A small multi-label image tagger, trained from scratch.
Model: 5.92M parameters, 32-pixel images, arch poolformer, norm layernorm, activation silu, patch size [2, 2], depths [2, 4, 2], widths [96, 192, 384].
Rows from block 2 of a small multi-label image tagger, named by matrix and row number. Rows with one number belong to one neuron. Each number is 500 + 40 x the weight over its row's rms, rounded and kept within 0 to 999. All counts start at 0. Numbers have three digits each.
After each neuron's rows are labels from the 100 images, of 14848, where the neuron reaches its highest value: "strongest on" is what is common among them; "patch colour" is the nearest of a few named colours to the mean colour under the peak. Only what is clearly more common there than usual is listed. The data: fractals drawn by 1,000 iterated function systems, in grey. In brackets: how many of the 100, against the usual share in percent.
# fc1: MLP up (model.blocks.2.mlp.fc1.weight, 1152x192), inputs 0-95
# fc2: MLP down (model.blocks.2.mlp.fc2.weight, 192x1152, transposed), outputs 0-95

fc1.201:483541433506559506458539558570593538429443515517547455451479552489492540512497501455514510503485498531488591559432470484501501421486472485503536501488455541472472464490409494508487447486427556484490580461478554510516491523531496474432502504487554472500583520493478433497522519488496509495
fc2.201:511505581406405504562472492483492509488544451535525535530516528574475476474493499503491539515488534504511486520529530551559530533519497501458540504498491404482535521536522434494534489519631415436430506579515536434496552459495488496469449487457491589495479525474557502472469510511520545429
strongest on: sparse (75 vs 26.3); two maps (71 vs 25.7); dark on light (62 vs 30.8)
patch colour: white (58 vs 23.8)

fc1.703:505495508521497493478497455463507519491465500381546518482518454488484616570507507443537446650484509515491509499493471508436539469513527530452557488379472505496497544608582475490518499479486492512504502490520489518476524532483458324467474523488510490534511456529459474504522479511468488486
fc2.703:445445438523440465513507465525463438471544625568458509489495519519522494396455538495504533452531473461555501494532477549567512447489545486516430507522465473456510524415448544625482478498488487529473518475530483449544457522481486500519505457490506486441478543457546428491454522519484513505
strongest on: sparse (62 vs 26.3)
patch colour: grey (63 vs 23.6)

fc1.286:486553551482454574584453544406473393450537479515535461523531486558519505503520461568566553484509501553495505394501544494511510533516487495576462583483441517499469515478470427473472540550564549527531502453507504539420464558472472496515560529551512481507489545551494504534511541500539506550
fc2.286:448428498502537472475444446545530518500436477487508496521516509499569491543554475510435473523494507527473508496538472512498481552454458544556533517550530512485456485522481556522482570509537531514574437550540408562516491548523532478533554522544528510531513455498494392521490460513496453506
strongest on: dense (37 vs 9.7)
patch colour: black (97 vs 52.6)

fc1.79:429491467594462510484605442486455462481563439490533497476498466479485500432475501561516503506517496583457553406438534522479526427539581517529502554516424464514480472499508553535487517496526541550493489486474545484467462566478469477450492548449498485486455519495468502510510520508487491492
fc2.79:524440447431467522519483508454488555422467497521509522605521467492534500496467489496450499454503526564486552562583518534527514451491480514510516455489504486439517491541501517446491461474576484483481474530499493473508543496502527516532518469545496483533552500416528529454516452503550537443
strongest on: dense (45 vs 9.7)
patch colour: grey (68 vs 23.6)

fc1.609:491450474482481467470534527470504476482475550515570525449526513474514577405476570471385457479559498456498472497461473460466538517549516519509431501487420479450591393488513515541513502467493478541460531479584511501470429451480497419591519462427521474581489556456482512480478440510464452462
fc2.609:568521547498532486482465444521506519518480488481545451527508462469476505549527510481468505516540463494513528476559490481529511472468534523468534468476515542566452557484569520519505518507506448461530541464520476574464501556445468475500540503529475541455461488582524475526491530543541531566
strongest on: sparse (71 vs 26.3); dark on light (67 vs 30.8); two maps (60 vs 25.7)
patch colour: white (73 vs 23.8)

fc1.21:505461546488505515520538503474486528506462505490575552493538447505496620475519479475540501534574469497491555476516466484465583464479459478472465484472521548500672431529580503457498487509481430477527493474594437548465466432449457327522513484462467512563525576526481510494487453451464476494
fc2.21:461488509489450450481480485512480417502561559484448424425496568508525477492450519514446428515483464498521501568478489563521496486525518551503516492513464424467465552521477484580491430527476487525527464542425547530561453538508505524495531504510530425453519452467511525607569534585466534525
strongest on: sparse (63 vs 26.3)
patch colour: grey (53 vs 23.6)

fc1.695:548572402479410505534493499502435456523503475507505522507504504499428520536503480464522576505515485445530431534476538508513513488501455481515505544476536506545454482496509536528483452452497567479551483614519554482458499553538496492521508522562475477473557518515474524494502560539568504463
fc2.695:477481600550521560486494447471576506534508469483452496445511561467557473508492514544466492496504507495510502591451517478538531561500500467504548473501457431435493516524410491516549525467462500447448525546536525605568475457494539480506511510518487576481485490480511439499468474501516458517
strongest on: dark on light (80 vs 30.8); dense (27 vs 9.7)
patch colour: grey (80 vs 23.6)

fc1.524:576488509533633457490569453467515493566362476489466539559503498489551504491453515504459478523520480507470453562499483548521499523547496468443500444520553443567488483508514466489507550475584421459520508502507431515493496467476458507517506466472492532528462481447504524520490499510547492478
fc2.524:513484479460479500489520459477419538455529533499541496471507451544466508501545490443492518497497472482505491446517546449476478459493560515491462465490462548464502523493529545500480472538308556501498517456488456501504483510494470491492488509492481470495485504528509508490517525486467469549
strongest on: sparse (83 vs 26.3); two maps (82 vs 25.7)
patch colour: black (83 vs 52.6)

fc1.239:562458496474458526460468534463513553438466477510523404408471456551498544515514485452467485532520511512477519506564490426503534522514509490530469558525437554543447539507497415490526512515504555508477477509496511466517502568455526489560522496562484511479525449503535546486500507483482496542
fc2.239:486451567543577534583480450509450477511450509489473549497517597505521508491526519521533569500516462494504487560502522553496511582494481455455535467488528454455479490472512502465510482469530518560544515399497481508467526483507494484496517517449570412482494522497512440535471496513434478422
strongest on: dark on light (82 vs 30.8)
patch colour: grey (79 vs 23.6)

fc1.525:550423554537527467467475530493499488485511560505502402535506445466498507540476521562433477511483500455515556383496487440530508453476476562516510501512451515502506527512540432535529475567443486481524452454487438534483477482475442528481488523471463509496491486546529420553490492509513501607
fc2.525:487518506474442458492506553528416529483435505499543524468525539522420489479528508462522512509510491495500502553476466505524496515502478468496447563505570477543488508495522493484483536442624528539545461510467538473430497523477518481501500485509590415500518493516471610521522502532472518437
strongest on: dense (30 vs 9.7)
patch colour: black (80 vs 52.6)

fc1.211:469513480493491506507540471467508481517497482374503484523525496509528620580491561514471504658508527527520483546488504532444505490550469559495504496316515490499518491634505469505535482516494500526480491523549515499523524470519469348487457484470506506518489484446460486550532516494500461471
fc2.211:481452470550481514522502516518475507506487588593499609508497441552488490431506493474560547409513456485517530467490480506529514466469510451501451546520498508448525527389451573513466507481512459484499513446512463428495527469484498496483494513517527518452502547515519469403430469436482513516
strongest on: two maps (74 vs 25.7)
patch colour: grey (96 vs 23.6)

fc1.100:585469553493616492490580428466450565525394509492499478529526535446530524539566506517502468498526502512509540489514410500537503508490506492456517465511561509500463498505491478545523575521620501465530504527505462534503498434480451484492515488471466523485479524511516497522499470511489498449
fc2.100:491454448404445516539484510513500544480537500496547515548477456535483489499529500497454504514487465489482473501526525485514495468490463489473465487509494528489507533487520534461471501514303504529544469483485479489459526550482461481506478506509527466538532500495509516514498530500493471533
strongest on: dense (50 vs 9.7)
patch colour: black (85 vs 52.6)

fc1.137:440479581386469520504506499489564566488483487490471488445482476422481500480512547518461486488488500533532512482454535477477511561530472502518495482504502471454508498505589531503522563448435452579537559521487536526480517547463565510433474495424576465512517498507498511491501586485442490522
fc2.137:506538448597520417512577475469389497499488523511496546438486484547495518467494469488513533485505482463471521444496545524509470455523557502461487494471537568506528568475552509485518493556584538485478474478480416482455497495469460508471424547549469486502410511537512401486529540496550462497
strongest on: sparse (93 vs 26.3); two maps (90 vs 25.7); dark on light (61 vs 30.8)
patch colour: white (58 vs 23.8)

fc1.662:412458450518491391438543478499474514526461513490495622551485501450510556485411538463632441516497480471445509553482488506502526413551449554488497436494479480448423577506555455505471482441466556529513443545494481462487540507517447442468471555448523492565563424487503527519529455530491522537
fc2.662:563499597488514612608469455461530522435534497491541461430502510548517493500574555555411555514524512517499509483563470573490469533485514374495514546535491579520443431520514532469541501554521469514479505451512497562495450483479531483473500487505523486511467582506469461505489526508430473491
strongest on: two maps (84 vs 25.7); sparse (82 vs 26.3); dark on light (62 vs 30.8)
patch colour: white (57 vs 23.8)

fc1.46:480431530483498466476555478464507480554520468463478505506510488496541519490490550518571534550540522441399496541459513540388486518594430524524542510465543473443541590583470455489444495566503431498574533536480488515561583420507519483420523570466530488404541525469462497580531479438475496476
fc2.46:500555537542500577586433498479490551436549521543506447486487499530468486510556484538418497475546498544570542478582483514580486479471598444458487448535504565513541429429577553449540502458519526533427463469530522494451495520506524484573478457517463484491472546550525490429450502501474484471
strongest on: sparse (98 vs 26.3); two maps (96 vs 25.7)
patch colour: black (98 vs 52.6)

fc1.758:486447396503497464475597489517468419536519515474530460535531488514532564402502563494560485511531495457423463527462488493444545505602483428481495530550493428452531479531481464612455453500489472525543561503474519495541427467469469457480567538435538499521507465439450445508498488513451487460
fc2.758:509543543465540602593417503504515531505542471493537534499514514534496487535597494532521457510524541540492448467548480541515479512527523462498514531452486570535497507469520588488545541491507535497494556462504508590481561514518496493506497452485496484478443543534502521465503527554452503508
strongest on: sparse (92 vs 26.3); two maps (85 vs 25.7)
patch colour: black (100 vs 52.6)

fc1.75:407514544462460545503553548571522467428577509485562437462508490552448501527526502489507511488465467524521520457491438443494507462490454543551499596479492497438473488483484472491507494510488554504517499452499551479491477567484534498444543519489513469496575494574515498468500503456516502634
fc2.75:563501518551516399492460608473513485484442495511507553551527539489543487484438506553462467489486521532498538502506467564519509548496477501472534487508522442527514493514527489512494501501593458536501458524505521456427548452509489488487498490484501565486455498432505414507478489524486540382
strongest on: dark on light (97 vs 30.8); dense (46 vs 9.7)
patch colour: white (86 vs 23.8)

fc1.366:374623522520553517462561482425462497449449530513556394594517463505467494545438524522550490489493485532492487482428497458513496480452425541467536570489523498540459522498496469536485498520561548491578492543490503600424449471504417498452531512482451507540514456506512473524492488534649516567
fc2.366:474465518460430445447491547577537502435441488512532511594488400484536467532524466550408497507490485558474533409550458535500494524495531519556518532526494492495513489519479586495483467464496486534492446547538453435487513577535500457489499528507586557487497481435475503555494480504433502442
strongest on: dense (58 vs 9.7)
patch colour: black (90 vs 52.6)

fc1.747:487490519483507486487481485483526515511492478368526505516513474494521586561490522511479502659494521509495479525497471521422509487506444547511511500322494520494531496654545468484510497521491496522498498484532497538511526481512481347484457500459500512536505496490465491566541494482487475491
fc2.747:463456418509470526515496483477443484475532570620507557481495462531476499408514508477562513411531456468557519478513485495564515434490533455495446508522455488465527538352465563562495501470483466495461531441534454429506518498478492503508496475516521508440483540498527444396434504493464479502
strongest on: sparse (65 vs 26.3); two maps (59 vs 25.7)
patch colour: grey (100 vs 23.6)

fc1.272:481471539519568510502489538546585553448507481501525446438495528539477523485513501482482497496499496532486544558531475460476526505540505491505416523515479484517461501501509455458512573494542529493516524507492535530537465575453518497471508509482501473448548478542512511517518522458460492528
fc2.272:539455488406552463505518488473441509485478533507509573509513484502535508482535494543483517479500501529507502459541554563504494487496510524448519482482541507458514495499585483536463454536484481549490475428472375473400571379501440486494507511421496526516407498493528437522446505495432496483
strongest on: sparse (86 vs 26.3); two maps (84 vs 25.7)
patch colour: black (89 vs 52.6)

fc1.463:471472582453522422419595494492538590507437535517500577481485542443488490508392525500464494490461486523497522531473506542504482543513465487478497409477535441442463493491534468495533475519495449540532526548482493488552503504489489482444487496479472499548539523445511528531488524504416495519
fc2.463:539561492550506486532495447492419473440546530532572508500495494559500488468519486476513544487501492474504484441490556506539496479482549502445462479487471508489537548489568508560520414536469478475472480425454515430424521490460476479447433507472493527475522509567525431519577562464507485510
strongest on: sparse (89 vs 26.3); two maps (88 vs 25.7); dark on light (60 vs 30.8)
patch colour: white (60 vs 23.8)

fc1.519:536456477500502466473522524501503526492511455488516509474463494488494645531511596495487486556557459456535537504528496479495559474568518577480502470341501473497554606520482479510516521469498486516487515492563516479502552546427512234499469504542501485438507470522517523522461510517498502517
fc2.519:460566476473533487482511491569516510488470593487396454513475518462513459447489446485516467486413486568432512450496488591490469546394479426512456529595487505503418488535496471535434521521502590523514449487416505543516439504573503556448495559510482483577509469464520516510512518552485610504
strongest on: sparse (99 vs 26.3); two maps (97 vs 25.7); dark on light (67 vs 30.8)
patch colour: white (65 vs 23.8)

fc1.535:503552480472616426436529485387533519521403514517503412573473447516533519488488521494512513491528491525499457522513437507514508519469492505483586523485538498577463491511529457468504538529584509453557468548509497508472457533484469495525525483461467569536489443506510526557496502459612506585
fc2.535:488401566516436461495450519567510523415491474504516497560503541486499492492512485532462497517497491537491514436499468506487497576486500520492514510512483497495507483489462577501471431510392508565514477412525517464517570501535498463478490506468529480522561520471489487565463506502429489413
strongest on: dense (58 vs 9.7)
patch colour: black (86 vs 52.6)

fc1.315:523451527515499503521489513491503507488486479503567531499519500516503637464513495465505486514570486467479502469526503454478564487497488462487447483422514524484659388517559517452501514460510445522513511453604508508465496441433523335573484472487476480594502570513496497471477435478484470476
fc2.315:441485487500459469496423509526472428497558520484492437432509557536517494452439529513485472510510455468533565538514449541539521516471517548493540509524466403488456612474560527589485444570466502470509402527471535508522482551499520505501545474572487468441500474489503497566490563548432539546
strongest on: sparse (78 vs 26.3); dark on light (71 vs 30.8); two maps (55 vs 25.7)
patch colour: grey (74 vs 23.6)

fc1.209:508488497514516553535496491470513517488500454481514517493471476503509647553533590535453521558546475477543475523534497473500556486546503564497472504321520547512519492516495511479518488510492559541437487511561491454522575494463489283528422483483515500497490470473501500507500529471506480498
fc2.209:444497501543481494495491524551463516488492581551463527487472490479501473411487484461551472434474442535518579440495526570541497478434544447529480553562487470410455545437462569527458508495513475540583463515447485566514441512556494522466565524560535431479504540515537556443501463522531558527
strongest on: two maps (82 vs 25.7); sparse (81 vs 26.3)
patch colour: grey (86 vs 23.6)

fc1.255:549474438507510471483547465449511434545514439428506494534522495514529510470475516510577497596510521455412442560452522513459487530590500478482496513495520427460523574584453429538476477534481490515532580536495522498590555464480504487448513543471567502479472468449448465546520542494474486473
fc2.255:522534522547553591582514500513484537497526565521482476504505449513463512541623428511543500487483460510493552522561467533505518477462492447473479469530561516529491462491519470461465521502447583495505411393478493451466461499459534488463488554500523492618495458550539459438427530498407563520
strongest on: sparse (81 vs 26.3); two maps (76 vs 25.7)
patch colour: black (94 vs 52.6)

fc1.236:540434544505494462469563498529470488517503471491557472494494496481481646451504613491494464529579464441444515513471520490466573476601461545466523499401501465453589579519516471508455488490494460509581523515553506519527500497408489270472576574464525478437521538497495504539499454512491485491
fc2.236:486566450449548507493524510549537536473494539457385479516492551473542492482497461516542481524437518569473521503526475607475472532429454463504471496538498516548395494558485446577486531532489591524469446481429509489524451537584505519466469530535469486572523392458472512533493563560480568497
strongest on: sparse (99 vs 26.3); two maps (97 vs 25.7)
patch colour: black (100 vs 52.6)

fc1.760:463442540514544455547521423495544476598503484490500500449513514517483473467528508508425455490505486473505483536538498563480507470535467499500488459529548512466493522507579453525542600404561415526518562552483484515519506488438457515498473499428503485499541493431480517489504538518490489485
fc2.760:552529412522551484470570493454405498447516529511520523456479447535459529488516502467529487497492475448477535427475552441525469411520555513452454473486552552476538580493553549464477473584485550453469485429469414481445511483488450508483464499563465515511420504533488478492559530455468463485
strongest on: sparse (93 vs 26.3); dark on light (90 vs 30.8); two maps (89 vs 25.7)
patch colour: white (84 vs 23.8)

fc1.398:465538495545558492451588533549465489456447558497506494625499479486541521531472496523519506502510494507479518481467503481520505432486495491449542476484477496520486472486420467534519492563435575449484471517486446487496463490579407489482489513419419495536505497513514400563538450508563498503
fc2.398:498496516439357488526475580501537541504484457502556490520494506527430472518516505484453506499494499537496492573502489523548518515503514510497483506505485453502513498534518504510501448464616470503536504563502544469510530489506538494531503487488564498516554511493466626507476515514499541453
strongest on: dense (44 vs 9.7)
patch colour: black (80 vs 52.6)

fc1.365:626403507418436505525545457475530514522532511497466516404494478475551506483511493438448481510496513459504590517574526493507492399525525468467499432542510544476515526508547407550548498456452426487501551492484477472536578516411487517550483493556471537456521511497510534478470508508403497577
fc2.365:535517490592507547548523541488379505504532503482498527429501597543429516475488532431604524505510465421481484517461545475509499483507529459465470492493542495504511546483546518457526523490579578503503516447474555528486481534478500501501497479508499440483462508528532549468577531503519478456
strongest on: sparse (87 vs 26.3); two maps (78 vs 25.7); dark on light (66 vs 30.8)
patch colour: white (54 vs 23.8)

fc1.692:616437564495570495478522484461569547548405465499486473431491565479522511508487492470479479505501507474476527522478553468534510496520497473430530412541608491482482512506467388482518653462543507522496538531511512509522495495398528507542509505516488462450483493489504561498508496487585487530
fc2.692:526491497461442531493521467523400518471475551476520549482497401489492519499533497470499542488505464463488447460475583459490465529489572487483503516498480504444494507473532551493506442475368574499509507473487365543481426479475454461524530527503524476447468495522533514481467531510405449483
strongest on: sparse (72 vs 26.3); two maps (71 vs 25.7)
patch colour: black (82 vs 52.6)

fc1.590:485502529460562468479583567566619581533487489485542515439500504445541503544513504521499492494506488509515527487568458464515528542496516513506485510502434554482463502522557537509512540545484515532461630487499496503497525501490542478429479484435445528474498492475502522471503543479359502442
fc2.590:503474536491536460571490565424435433490505499515514515426504495525386494462501508492527497515513512462475536543442490584540510436487467493450498472476520510488524516503559496469487458494613475477510479488458581475464559530505446503478411502452537503518449516452525532494509534473560496385
strongest on: sparse (85 vs 26.3); two maps (84 vs 25.7)
patch colour: white (48 vs 23.8)

fc1.126:577549444554594430491503476486498528509452521508545499528495501472480503487515503546556538497499493455480498566520450542496503423462523490460544513516485548545494502514431490521481528515529508446468501500514468497495473444552435492518477499495449509478536504493497420543506501543595511495
fc2.126:496455579395403532516457557528501518468508441502487469548510550462476479520493499490470521510522493535515471545445497496499506530490515494512525544498458430473497493506456492482498486455421489484502517548491528555529496522494567485502520525485503519507517527466494644525482489506447478471
strongest on: dense (32 vs 9.7)
patch colour: grey (89 vs 23.6)

fc1.66:549475430518507462470555454469504433540513476422493477507532491509527510469482498492535478597497516458416432554472524531464488537582520451491488524525496411478528560578458434588464488507492512515512588517485521493580526481482510491470526538473569499472458458457450450537520554536477495486
fc2.66:535537526513565600587504501509490543500526535525488540492501458517463517549620403510590495485485466502491539518562451516502509493456508421471483465520565506531485456500540476460466520491469557488512422382501481471473487495451524483463499558511525490615468476564551456436432521498403560517
strongest on: sparse (91 vs 26.3); two maps (88 vs 25.7)
patch colour: black (94 vs 52.6)